Rows from block 9, named by matrix and row number. Each number is 128 + 32 x the weight over its row's rms, rounded and kept within 0 to 255. All counts start at 0. Numbers have three digits each. After the name is the row's rms in percent of the matrix's.
# convs2: project pointwise conv (model.blocks.9.convs.2.weight, 160x480x1x1), inputs 69-137
convs2.0 114:170123128128128255128128128128128067128128126128118073151128067128128128123128134128185255138205205170125128170128192191123131128128124127128128072128128139128128106113201128129128119148109185058140128128115
convs2.1 116:255147128128128202128128128128128094128128127128158076113128138128128128122128100128116174116135127120078128178128091180146128128128128128123128123128128101128117086124142125128128047129093027113059128128132
convs2.2 107:238125128128128255128128128128128128128128136128045115123128142128128128131128139128108147104135182171133128077128167161133131128128128127126128110130128146128137146127073168128128139080158126092092128128117
convs2.3 100:162119128128128123128128128128128136128128128128115120255128105128128128126128128128128131128118073147138128184128066147128127128128128128122128106128128071128130117159152135128128093133123087155139128128218
convs2.4 089:151133128128128147128128128128128133128128138128106149128127129128128128111128129128249119120255091139145128090128141126255128128128128129088128255128128080128110134121000126128128123147126139092144128128153
convs2.5 093:227134128128128054128128128128128106128128123128100074097128128128128128109128131128100136126126217160139128024128090156119130128128127128125128130128128130128184072128129124128128114161121092165131128128146
convs2.6 096:107086128128128236128128128128128068128128136128093140138127143128128128120128168128087039118131130119104128134128141123123130128128103128138128131128128121128101129122127045128128112137046077146126128128141
convs2.7 095:128158128128128142128128128128128085128128129128120118099128228128128128131128164128155127138185223077151128111128149134142164128128128128112128128128128159128127091175092118128128115076141193141133128128140
convs2.8 102:123128128128128091128128128128128125128128127128171175138128131128128128134128129128115130147015133144104128168128123137154107128128128128129128130128128157128173120123096066128128040139127141198142128128131
convs2.9 094:062148128128128107128128128128128154128128152128133153139131055128128128056128135128110133134124174121138128131128172207129129128128127129089128101128128255128132029115107127128128104000112131132117128128146
convs2.10 104:160125128128128113128128128128128116128128128128118042070128149128128128196128123128105127200125111072141128112128144092139127128128128128124128165128128114128118255126157133128128143160130126110149128128125
convs2.11 091:081145128128128149128128128128128090128128126128112076044129129128128128127128133128208133134044113095171128198128127072139130128128128125145128106128128153128142184195099143128128117124113143110107128128075
convs2.12 112:162126128128128121128128128128128127128128124128129162112130103128128128149128118128157060033127250133117128178128049199127077128128129128127128080128128073128109155130224103128128130188120057151135128128107
convs2.13 084:128128128128128128128128128128128170128128195128057106121129057128128128074128157128107135092029109175157128163128057127142127128128128128134128121128128138128127131077115164128128146128083180131009128128115
convs2.14 104:126128128128128239128128128128128160128128130128122071181128131128128128102128107128123129138115022130220128129128103129121128128128128128122128156128128180128131118128107149128128203201113133073119128128108
convs2.15 086:134127128128128032128128128128128188128128128128251111013128145128128128133128123128106129128202000126127128128128127122228133128128129128126128136128128113128048158122103164128128162000195086165102128128225
convs2.16 089:104110128128128060128128128128128118128128141128129143183131182128128128139128130128132086126136111086085128132128071066147145128128128128167128130142128135128129136132158144128128130008156096125138128128226
convs2.17 093:042126128128128130128128128128128116128128140128173102087126123128128128159128097128130129113093125025108128214128064128128127128128128128193128063128128126128152120159162112128128125073119132156131128128119
convs2.18 121:143116128128128010128128128128128119128128172128125116131128239128128128129128157128079136115148164185000128019128120123192128128128128128131128079128128209128125224139132151128128129132079250128154128128117
convs2.19 082:126097128128128138128128128128128146128128103128135163128130118128128128109128121128144051114167110078175128151128203136133125128128128128141128176128128101128135130190135138128128062043219154069174128128102
convs2.20 093:081123128128128106128128128128128016128128147128128200203130127128128128127128128128104096136081126110094128116128002179093129128128128128124128181128128026128190128135129125128128139231125172127119128128105
convs2.21 093:106146128128128180128128128128128075128128128128207156182136107128128128168128135128094134125053129132133128094128048150093129128128127128123128065128128145128174070129115124128128000152144000072129128128126
convs2.22 096:139154128128128119128128128128128095128128124128069058116126143128128128130128168128124133123122127182158128135128165180136126128128128128122128102128128085128126116108044129128128122036112186117130128128000
convs2.23 092:157123128128128170128128128128128131128128123128107110054128046128128128144128123128120154113105247115088128122128113134058130128128131128130128093128128138128149124116192121128128119068168035066132128128111
convs2.24 094:162109128128128120128128128128128219128128139128153177115125162128128128137128136128096255132142105172126128140128255132138134128128128128175128112128128142128128121115147125128128081231145141085163128128219
convs2.25 106:225128128128128036128128128128128129128128129128155194183129128128128128101128130128117255129122139134160128065128152019091131128128128128113128137128128222128099103087123188128128141141125129075220128128115
convs2.26 096:040188128128128171128128128129128131128128125128044127234128089128128128126128129128133114144129091120198128124128187150133129128128129128126128099128128119128170124127156114128128096109127163121127128128129
convs2.27 117:125129128128128142128128128128128092128128128128130204197128130128128128171128071128109106115134143137255128193128141127133131128128129128126128081128128224128090164125144186128128231201128165133130128128176
convs2.28 096:192149128128128121128128128128128141128128111128125183116127153128128128183128141128127125083000255111115128131128142132114127128128130128121128130128128112128140128170132129128128037131101129124128128128139
convs2.29 101:158133128128128127128128128128128058128128126128203000108103075128128128176128130128152129105125121080126128124128135057104114128128126128126128102128128132128104137133170096128128122095210124121156128128100
convs2.30 112:148125128128128140128128128128128143128128139128102120130128030128128128152128164128107131131133159091039128127128106088079118128128128129128128099128128170128128181121129163128128110133146193143116128128140
convs2.31 096:123114128128128078128128128128128204128128128128176148133128124128128128141128147128102070129126036082088128127128220128129126128128128128130128103128128125128107122167089125128128173089149121175115128128108
convs2.32 108:156067128128128116128128128128128149128128119128160128111127011128128128130128129128139128119139127126148128052128100059115129128128129128158128108128128098128129138119198047128128172095134128126137128128127
convs2.33 104:065128128128128105128128128128128090128128129128089150129128113128128128131128078128129129179110169136042128069128169129047128128128128128128128085128128113128113096125147135128128136255137126148145128128144
convs2.34 104:105160128128128160128128128128128119128128119128206126171126126128128128102128132128114146112098202187103128101128099130129128128128130127143128147128128141128113106130037174128128089075152199137131128128135
convs2.35 095:111123128128128089128128128128128140128128128128187126109127134128128128113128108128161113090129132039090128225128255133101127128128130128120128094128128110128129071128107096128128116180130076155173128128089
convs2.36 106:049130128128128143128128128128128106128128106128131123073128130128128128109128130128137139100112162063255128170128108149146136128127128129120128086128128112128094128145123146128128127131146198078125128128121
convs2.37 108:227121128128128047128128128129128172128128132128124066122129052128128128130128122128143125119171099167117128110128092147136126128128128128176128090128128172128154125079125079128128040132130033129138128128120
convs2.38 095:063100128128128093128128128128128150128128128128107109101129153128128128137128160128122129086127129159109128123128101167063161128128130130147128108128128128128150081117132155128128122019111119127011128128068
convs2.39 095:095112128128128183128128128128128104128128132128116112102128064128128128131128107128146131092095139255000128139128000142143119128128128128132128235128128131128145068172096030128128082119077129131099128128053
convs2.40 110:153137128128128123128128128128128124128128126128133081097129134128128128107128128128106136126130134070092128144128120164171126128128128128127128163128128120128126169129136119128128255128092159129130128128043
convs2.41 085:122132128128128098129128128128128114128128125128036207189132162128128128152128115128098208134132084121101128138128118105124104128128128128120128113128128130128083206167129137128128016135120129117120128128157
convs2.42 096:093130128128128100128128128128128127128128126128131131138128129128128128178128081128150131112114138138118128136128157151113128128128128128149128135128128127128128116114100150128128068075148038126104128128127
convs2.43 103:000169128128128140128128128128128116128128131128100245093127127128128128182128087128196071096090058141154128142128000168129129128128128128135128092128128236128129141121111144128128118123145137119139128128240
convs2.44 107:066133128128128171128128128128128136128128109128166011101128191128128128136128117128121119175125051131123128120128061116106160128128126128127128112128128127128125235155171148128128108135186158134021128128130
convs2.45 097:118139128128128152128128128128128094128128135128150095123126145128128128146128100128134140132141000114197128111128139182092129128128128128097128160128128131128128093152074255128128215133180058131124128128074
convs2.46 107:150125128128128131128128128128128128128128137128167116091128101128128128123128127128152137147055170153255128129128106128123129128128123129123128123128128028128124128085048086128128203091172108132222128128207
convs2.47 100:135134128129128119128128128129128162129128126128182153082128117128128128143128131128125109191127137096096128186129181131132134128128125128119128137128128134128122126226112199128129133086144009127141129128144
convs2.48 098:099151128128128090128128128128128096128128113128113119131130255128128128180128136128202121127128129189120128217128128255180133128128128128049128151128128068128132252132237111128128217119127165054185128128150
convs2.49 097:133129128128128149128128128128128154128128141128131121121097088128128128163128125128117148114098047183097128093128120144107129128128128127126128056128128126128111005144080127128128089009143149125128128128133
convs2.50 122:115104128128128055128128128128128106128128130128157128103117153128128128121128129128132124166154069130252128055128151162078126128128128128132128130128128133128128122130122118128128096199141242205122128128133
convs2.51 108:132144128128128133128128128128128010128128076128196099039128111128128128136128127128177113138183126181255128112128116124123117128128128128126128118128128206128115000094144138128128195096141091099160128128149
convs2.52 095:092076128128128125128128128128128126128128129128168107131131129128128128115128060128131101112127226168146128067128128146128129128128159128129128130128128255128150116124144107128128173128079115120127128128224
convs2.53 097:075130128128128060128128128128128203128128129128127119137128132128128128105128122128085141181128190139144128122128126071124136128128128128121128123128128121128164133110062138128128132065131131124127128128144
convs2.54 106:140126128128128136128128128128128111128128112128089091132128043128128128040128127128131125147128077172057128127128054143137124128128128128198128133128128140128131151101160109128128128152100041127125128128038
convs2.55 121:105124128128128195128128128128128146128128127128070127172128165128128128145128097128114086150084117134205128136128139151123132128128128128141128129128128192128164216074143148128128137239071098136116128128124
convs2.56 101:134134128128128107128128128128128044128128096128131126128127143128128128132128105128160145144175151097127128107128157118129093128128128128134128164128128064128068140146104124128128123161124153000173128128135
convs2.57 108:156132128128128126128128128128128130128128124128124156128130119128128128141128126128135101056116098084124128130128116153109136128128127128106128126128128088128151138133126140128128102089097000083134128128181
convs2.58 096:129102128128128215128128128128128169128128128128145207122113133128128128124128051128065125197113127112143128170128116123171128128128128128147128177128128104128125185141188144128128154084127120124150128128172
convs2.59 103:131148128128128125128128128128128163128128127128128128154129178128128128088128148128158129171114247107117128128128148115129128128128128127085128114128128000128136015127018140128128159034144061099148128128119
convs2.60 102:098151128128128134128128128128128128128128132128108185149124127128128128120128114128131105123143102128127128142128135201124131128128128128125128137128128144128124149112147127128128130100132088131135128128106
convs2.61 115:128137128128128222128128128128128135128128124128148162137127158128128128144128142128092136128060089128160128118128109119142131128128128127127128112128128143128096192089124063128128130157152152158131128128173
convs2.62 082:111127128128128140128128128128128122128128125128153091129125104128128128129128129128127111172137114157186128134128162110156143128128116128159128123128128113128129190129087159128128148186168068118117128128123
convs2.63 101:153060128128128071128128128128128150128128127128113098112129131128128128120128127128150103106061086147120128073128136169142125128128128128145128129128128211128126137141250117128128169135137071178075128128103
convs2.64 095:076096128128128129128128128128128154128128130128088157128128122128128128128128127128137241142127130135164128154128098077138095128128128128111128116128128123128133138140111172128128146110082128133164128128092
convs2.65 101:211153128128128113128128128128128165128128128128130117137126237128128128106128142128118142131130051134206128154128136150116129128128112128126128078128128147128119226159116133128128143143130234151177128128032
convs2.66 092:119146128128128180128128128128128249128128117128103151117130147128128128056128096128188127158138143098111128133128067171125104128128128128137128237128128159128114241197000110128128140117135112199143128128059
convs2.67 117:124122128128128124128128128128128131128128126128120132133130132128128128133128213128138139133128255140135128096128095078124127128128128128136128132128128081128166075140000136128128018140121122127145128128042
convs2.68 101:000032128128128196128128128128128064128128132128136200126129102128128128132128074128128201079113125147255128126128255151165127128128128129114128093128128175128151034101115122128128138162118225104124128128154
convs2.69 090:161074128128128160128128128128128117128128143128108033240128094128128128121128129128081123155136149142070128064128130047114129128128128128128128182128128123128129143122119208128128066113145105129123128128108
convs2.70 089:053133128128128146128128128129128045128128125128121165129128157128128128126128131128142128113125123114162128153128108188072133128128128128123128133128128130128207101109167131128128099118154126125103128128156
convs2.71 096:139133128128128176128128128128128099128128132128094152163123129128128128108128154128102138245162117087155128096128136098127132128128128127091128128128128147128130135155169136128128118118128114112134128128096
convs2.72 093:053130128128128084128128128128128143128128137128129121128128129128128128092128108128124136135130126132156128131128255166139119128128128128126128128128128155128131098107114201128128103123108112130123128128100
convs2.73 125:152127128128128177128128128128128197128128123128107057152128150128128128148128177128118118128104141081015128212128056144127131128128132128123128192128128118128126123117160137128128208123138085177159128128155
convs2.74 083:145147128128128137128128128128128137128128132128149132114128184128128128125128125128128126255132000053119128059128188176151174128128128128095128168118128104128136202132106126128128214112151134066132128128129
convs2.75 101:234128128128128150128128128129128120128128170128227196168128138128128128130128150128128174136141096119251128096128046117142128128128128128137128115128128117128127142138161124129128139183178120128128128128127
convs2.76 123:175154128128128113128128128128128151128128124128134151131128244128128128182128129128128129020099154126088128146128078017125126128128127128102128127128128164128113145136108183128128131150152000133126128128173
convs2.77 100:213127128128128019128128128127128089128128130128094127176129114128128128156128148128125230134083141124124128255128102143117127128128128128110128081128128142128135150099212104128128138143189157132129128128255
convs2.78 087:127166128128128204128128128128128126128128125128091141129128140128128128140128119128104114134098075212128128068128064200113124128128114128136128209128128102128111145043098064128128050158102168158125128128165
convs2.79 097:108126128128128126128128128128128060128128132128015122129131129128128128138128116128133114165160125100119128108128108114155128128128128129027128133128128149128124132119170123126128161219130255127109128128191
convs2.80 111:135124128128128127128128128128128255128128127128255181131128109128128128127128137128135129044127095178132128130128115162140128128128128128126128064128128127128120118138118187128128067120063229112189128128144
convs2.81 092:000142128128128112128128128128128102128128137128141140161129130128128128174128184128139146096049123088121128040128123115140150128128094128117128156128128059128129130133089133128128224130129139131148128128233
convs2.82 114:112137128128128151128128128128128153128128108128181142120128077128128128137128132128130118145130000108061128142128129117130130128128128127123128101128128120128164127150040113128128114108175101120104128128147
convs2.83 094:112127128128128107128128128128128134128128125128119216135129213128128128127128129128153128129173128123148128108128134132124139128128128128143128179130128041128121108152145096128128119202147065206123128128100
convs2.84 100:085147128128128104128128128128128099128128124128073111130127172128128128120128125128114035143130143149096128152128128159052128128128129128118128146128149158128146112124114097128128066117124128135154128128100
convs2.85 082:118114128128128126128128128128128174128128128128086137127130021128128128129128113128158116000182062112000128122128149145045131128128127129136128111128128116128130081183142124128128126143150120141133128128129
convs2.86 086:144099128128128132128128128128128124128128127128133088148125131128128128124128104128161128135173171118201128196128128000128131128128129128179128119128128127128127106124174102128128122134066138201105128128121
convs2.87 093:163135128128128063128128128128128142128128132128007130146126083128128128047128116128101185143106124177225128112128123128142146128128126128141128098128128153128070076122037126128128217094131157151104128128123
convs2.88 093:154138128128128237128128128128128112128128125128140182113131093128128128116128144128207100090114158131230128149128180075117139128128127128159128118128128166128130043128141159128128128126130176111127128128116
convs2.89 107:000123128128128143128128128128128149128128128128131126093128119128128128147128114128130133088079154127013128137128000109129128128128128128108128119128128117128128113140255203128128131094159130129104128128089
convs2.90 099:252091128128128048128128128128128255128128129128101189144127143128128128124128127128155130189100169137057128167128143116181121128128128128120128167128128138128145052131167129128128108120125130163120128128123
convs2.91 112:194128128128128127128128128127128133128128130128117089156128081128128128141128127128088040200084141132167128139128161156143128128128128128103128154128128215128122147034150128128128102114114125173106128128000
convs2.92 106:177128128128128124128128128128128092128128125128143174042131140128128128088128121128130129114087123178128128255128128141100128128128128128144128126128128121128115133125193028128128065157105141140152128128141
convs2.93 098:128128128128128000128128128128128111128128133128092107137115132128128128115128129128125127128149076162220128145128143117126127128128128128123128124128128104128074099169092131128128031036131083068103128128190
convs2.94 111:175107128128128154128128128128128124128128129128124129126131174128128128127128132128114140135131069145096128084128087083085109128128128128118128121128128202128171230042235119128128142129144156145129128128065
convs2.95 094:164112128128128203128128128128128137128128135128108088209130087128128128142128134128182150122123189128142128126128125117132127128128128128132128106128128147128070046067143129128128092138022105182133128128113
convs2.96 092:130109128128128179128128128129128167128128128128163221134127034128128128111128136128122120132118105110171128078128255001114130128128128128132128081128128115128095225124097185128128141128129129163046128128134
convs2.97 111:139137128128128228128128128128128109128128128128017127117114176128128128142128126128089127126128122118114128086128077128136129128128128128116128187128128116128121122130124128128128195128158150123123128128000
convs2.98 090:114105128128128127128128128128128134128128096128069120131128132128128128093128209128158105135154000102169128140128111067125086128128128128125128116118128126128128211119023124127128237239140128141189128128148
convs2.99 114:130200128128128103128128128128128121128128129128195128131133113128128128132128102128131117112132100153106128122128135166148151128128136128118128108128128189128128116125127207128128117090131126095123128128126
convs2.100 095:215123128128128155128128128128128038128128095128226255034126077128128128111128149128163123114175129120113128140128117156060127128128127128130128125128128137128105000109140138128128129079143159078152128128116
convs2.101 102:125074128128128129128128128128128121128128127128201135160127128128128128071128128128140096107116000124127128147128115210133128128128128128132128180128114113128128154167216113127128164131111075122152128128077
convs2.102 099:157131128128128016128128128128128139128128190128132110125127092128128128132128129128083115057172120148047128112128128080128128128128129129155128117128128105128175000111173156128128054091178133125135128128119
convs2.103 117:133122128128128109128128128127128071128128129128143102124127126128128128204128133128127133159131006138020128161128142163130127128128136128134128183128128116128129169121146000128128137180157161255111128128142
convs2.104 108:148129128128128108128128128128128143128128128128169052117128130128128128157128168128045131000113121012077128094128140138157129128128128128120128126128128145128117104125092117128128115046117113154129128128095
convs2.105 087:129137128128128139128128128128128137128128133128135099220129136128128128137128118128154142164214087113124128105128136135142111128128136128132128090128128127128143215113119151128128143123142112154138128128131
convs2.106 107:138130128128128209128128128128128154128128128128224110169127092128128128069128103128130121122119134127140128044128139114145128128128137128127128123128128128128151123139105160128128031062115039103126128128101
convs2.107 106:250130128128128000128128128128128231128128134128059107202128063128128128111128133128092180132230116082046128078128119124122142128128128128118128248128128114128116128132150126128128152094128103109134128128130
convs2.108 114:172099128128128091128128128127128164128128129128129145159126127128128128081128128128152099148089217151102128126128170187163128128128112128245128128128128130128145112127073120128128157065066205107180128128115
convs2.109 082:109129128128128170128128128128128148128128125128102191119128096128128128091128140128127179131255106074117128149128208116140138128128120128144128154128128118128129175132084145128128132127131162000125128128158
convs2.110 099:131083128128128112128128128128128154128128131128106255238131116128128128172128165128119066067142172161132128244128124119169128128128128128114128129128128137128167070182146000128128138112057115082130128128187
convs2.111 087:102135128128128112128128128128128226128128121128153030134129128128128128074128115128148136132126141121031128103128048141114122128128128128156128126128128145128120082139132070128128130128142153132130128128151
convs2.112 089:125062128128128071128128128128128143128128123128132132016128150128128128232128112128102135068084119196137128168128115128110150128128128126134128148128128179128109099129151187128128207240068086159138128128118
convs2.113 100:125133128128128104128128128128128151128128128128023045166128174128128128148128129128159114109088137110105128118128145098090129128128117128139128190128128145128146087152065061128128105148205097125117128128114
convs2.114 102:212139128128128124128128128128128142128128125128122255142128099128128128126128120128137132128128107107000128154128133255126129128128132128126128130128128068128150193152188105128128158000213124155088128128107
convs2.115 087:090076128128128118128128128128128151128128131128143161116128149128128128137128051128143138121139255094088128218128149119117130128128128128120128100128128129128127059101119129129128181141100187155128128128186
convs2.116 092:063190128128128255128128128128128104128128120128084149152127147128128128167128125128101076152115110144141128024128114126124128128128126128117128145128128072128145143128121171128128170120131159138124128128100
convs2.117 101:150122128128128025128128128128128152128128116128174166121128128128128128136128135128115125138159178131090128112128138121139124128128128127141128149128128115128140216088147139128128193132129063045114128128146
convs2.118 088:059141128128128255128128128128128011128128129128065149126128117128128128127128149128138126144047070176160128113128120086129118128128128130157128120128128121128118148141119126128128122121093168116125128128132
convs2.119 111:119130128128128138128128128128128124128128115128141180184123052128128128126128128128134132145089172120137128134128083114139130128128138128125128090128128134128128120127049121128128010047119037123154128128109
convs2.120 094:130091128128128018128128128128128149128127126128171113130128176128128128131128128128135127141122143122124128175128000130142111128128127128134128145128128105128069157158111164128128237190110157130126128128098
convs2.121 102:124132128128128110128128128128128131128128129128255110093128103128128128123128132128087118129233109121000128126128122095123128128128128128131128067128128043128109165135177131128128196138086142144146128128236
convs2.122 110:097186128128128114128128128128128112128128132128049135131129176128128128112128176128134113169111126103178128255128118109138117128128128128110128127128128116128121137121233095128128127133142132136135128128087
convs2.123 095:149123128128128128128128128128128000128128120128219126051128235128128128083128127128117111132164126193109128061128108083127137128128128128128128134128128151128094177129097125128128193073122219036115128128055
convs2.124 095:104049128128128163128128128128128022128128134128153125135128180128128128132128197128152134141114122126094128191128132166152125128128128128121128126128128125128145137128129129128128116132129087127154128128141
convs2.125 109:151161128128128126128128128128128136128128124128157039148124121128128128183128076128070133147153191126106128077128255000108128128128128127099127251128128092128135106132149164127128142115127103133124128128148
convs2.126 078:184130128128128197128128128128128192128128127128181098108128125128128128203128117128128237124208070067019128149128171072120137128128118128131128098128128075128133106128147084128128171156101083137191128128097
convs2.127 094:119179128128128126128128128128128116128128128128123085129145135128128128119128101128149156091084207082023128130128169132120103128128130128128128072129128137128146046153180151128128033063175128114058128128149
convs2.128 100:125122128128128098128128128128128101128128122128093127152128126128128128025128138128146145150130148176023128104128140118175140128128128128141128120128128198128125214140000149128128115142033108141161128128094
convs2.129 093:132129128128128116128128128128128072128128132128086128003128046128128128061128132128120135146123147133180128005128255098112114128128130128126128135128128139128063099100102070128128123114101127133166128128111
convs2.130 100:130084128128128036128128128128128159128128134128141106062116107128128128158128123128110076093099110111018128072128065225132130128128123128157128147128128078128120115072160123128128164163122017204151128128178
convs2.131 096:188129128128128099128128128128128129128128116128177122148129114128128128147128128128120129134153174134208128123128122065104127128128128128076128125128128017128136092129129138128128213177124132112147128128181
convs2.132 095:126129128128128147128128128127128193128128131128157175108129126128128128114128136128104108141212128193080128095128129216160147128128128128130128134128128126128128153118078120128128117123128121060074128128143
convs2.133 106:092130128128128221128128128128128123128128126128070116149127156128128128129128148128132138084158128146092128121128169120112122128128129128126128170128128128128118168147132099128128032127130112155048128128116
convs2.134 101:152128128128128179128128128128128161128128127128111050156126143128128128133128128128166118125250128076068128146128255137170128128128128125120128122128128134128114072194085120129128103146126121117096128128194
convs2.135 109:179130128128128106128128128128128093128128130128169122107129183128128128062128124128158164073199130139141128200128128186128127128128128128155128027128128138128129106137137125128128114128139141141130128128195
convs2.136 099:127126128128128209128128128128128139128128126128146145144128052128128128109128122128124110058109116102125128195128120130048093128128129128139128127128128146128094118076165129128128150094131160157112128128078
convs2.137 099:141133128128128147128128128128128102128128129128127127150130131128128128134128127128174123213101222086104128133128172116113131128128128128118128168144128068128131146101036182128128138094169201120124128128172
convs2.138 098:074131128128128102128128128128128128128128132128128088133130143128128128139128084128108049192078249096143128132128140128166160128128128128119128128128128158128128111185129139128128145105089113131150128128075
convs2.139 099:100132128128128197128128128128128172128128123128143149094129126128128128112128128128152165172083129125124128078128128162091127128128135128136128180128128197128176197129125080129128111130117127140018128128000
convs2.140 096:117123128128128179128128128128128020128128111128130050145131083128128128056128088128120103128128000226194128089128210096158116128128128128129128128128128125128128013130038019128128118096104168121172128128123
convs2.141 095:074132128128128135128128128128128074128128128128058140127128133128128128104128126128110124134128193119146128112128213073130124128128128130122128136128128079128127132077153134128128101111109128106131128128088
convs2.142 087:200159128128128146128128128128128163128128132128203155126136182128128128124128124128138114063225117150192128057128000123160133128128127128126128168128128000128136188093113061128128054124133114096091128128150
convs2.143 102:095143128128128121128128128128128201128128119128130056125127248128128128134128168128106138120152204088138128200128120088115141128128128127123128255128128158128137144124241045128128202173126132110087128128118
convs2.144 090:017132128128128208128128128128128129128128136128066127113127134128128128116128116128081127127155138182126128065128171121124153128128128129127128229136128148128126255150226200128128134208082183103089128128040
convs2.145 107:117166128128128070128128128128128095128128012128099164129146108128128128075128118128110021138162235189212128090128132171119124128128122128124128142128128132128130143074151131128128056195114116125078128128113
convs2.146 094:086142128128128137128128128128128138128128136128116165182128133128128128124128092128154124147086133118137128124128162140106084128128133128164128109128128128128082134183109134128128085126141178147146128128034
convs2.147 098:255255128128128111128128128128128128128128124128167122126128144128128128101128154128128139153255127082255128133128214145124126128128122128117128000128128190128150154107096121128128079142178138130155128128177
convs2.148 089:174113128128128151128128128128128134128128107128130121000122084128128128114128127128106160198124060118112128186128166110142125128128128128141128152128128107128144128130109122128128127149135096255125128128144
convs2.149 115:115116128128128195128128128127128164128128129128128065140128148128128128177128129128255170112159204090033128249128255158127122128128128128135128159128128130128143137128255121129128134126148125181117128128202
convs2.150 100:056131128128128094128128128128128004128128145128110195132060174128128128165128092128117166142105192044151128193128088130090128128128128128102128140128128121128111165107144145128128143154119142128123128128162
convs2.151 095:118107128128128143128128128128128126128128130128113203125128131128128128129128139128105113105188117127198128092128218084138117128128128128139128134128128147128129107141144133128128131169134108022022128128240
convs2.152 093:120026128128128168128128128128128101128128129128175115114121073128128128174128110128128100125183140142156128136128012131127125128128128128119128175128128133128091156139096130129128152234136063150136128128105
convs2.153 084:126136128128128094128128128128128220128128133128166080044130220128128128104128133128171135118133155162208128128128089230122128128128128128125128103128128000128159141180073154129128130138000143123131128128111
convs2.154 128:113122128128128094128128128128128133128128131128110147031128128128128128121128191128105119122131122128075128090128102226132170128128132128152128139128128128128126141132129163128128126124129128148130128128149
convs2.155 088:255145128128128171128128128128128092128128110128231116146119126128128128127128147128151112081150172131203128170128130000139123128128128128129128130128128133128131030084097164128128148183128155154128128128124
convs2.156 098:127117128128128217128128128128128095128128134128038092181127170128128128216128142128116210150202172135114128132128182127117130128128128128131128128128128120128104121122127107128128153131071126158130128128129
convs2.157 104:000212128128128000128128128128128191128128121128119102130126127128128128132128101128128084153027111202133128117128042151063128128128128128127128179128128124128132138094128123128128127044146191150045128128121
convs2.158 097:179151128128128109128128128127128132128128124128059170133125172128128128116128088128157119033144123134255128128128061120150145128128129128145128101128128151128063113110116130128128164148158195091126128128121
convs2.159 089:106110128128128105128128128128128153128128127128126140057136102128128128142128106128133156255081128129031128124128102109117132128128135128153128104128128098128155119162128151128128148128127087127111128128080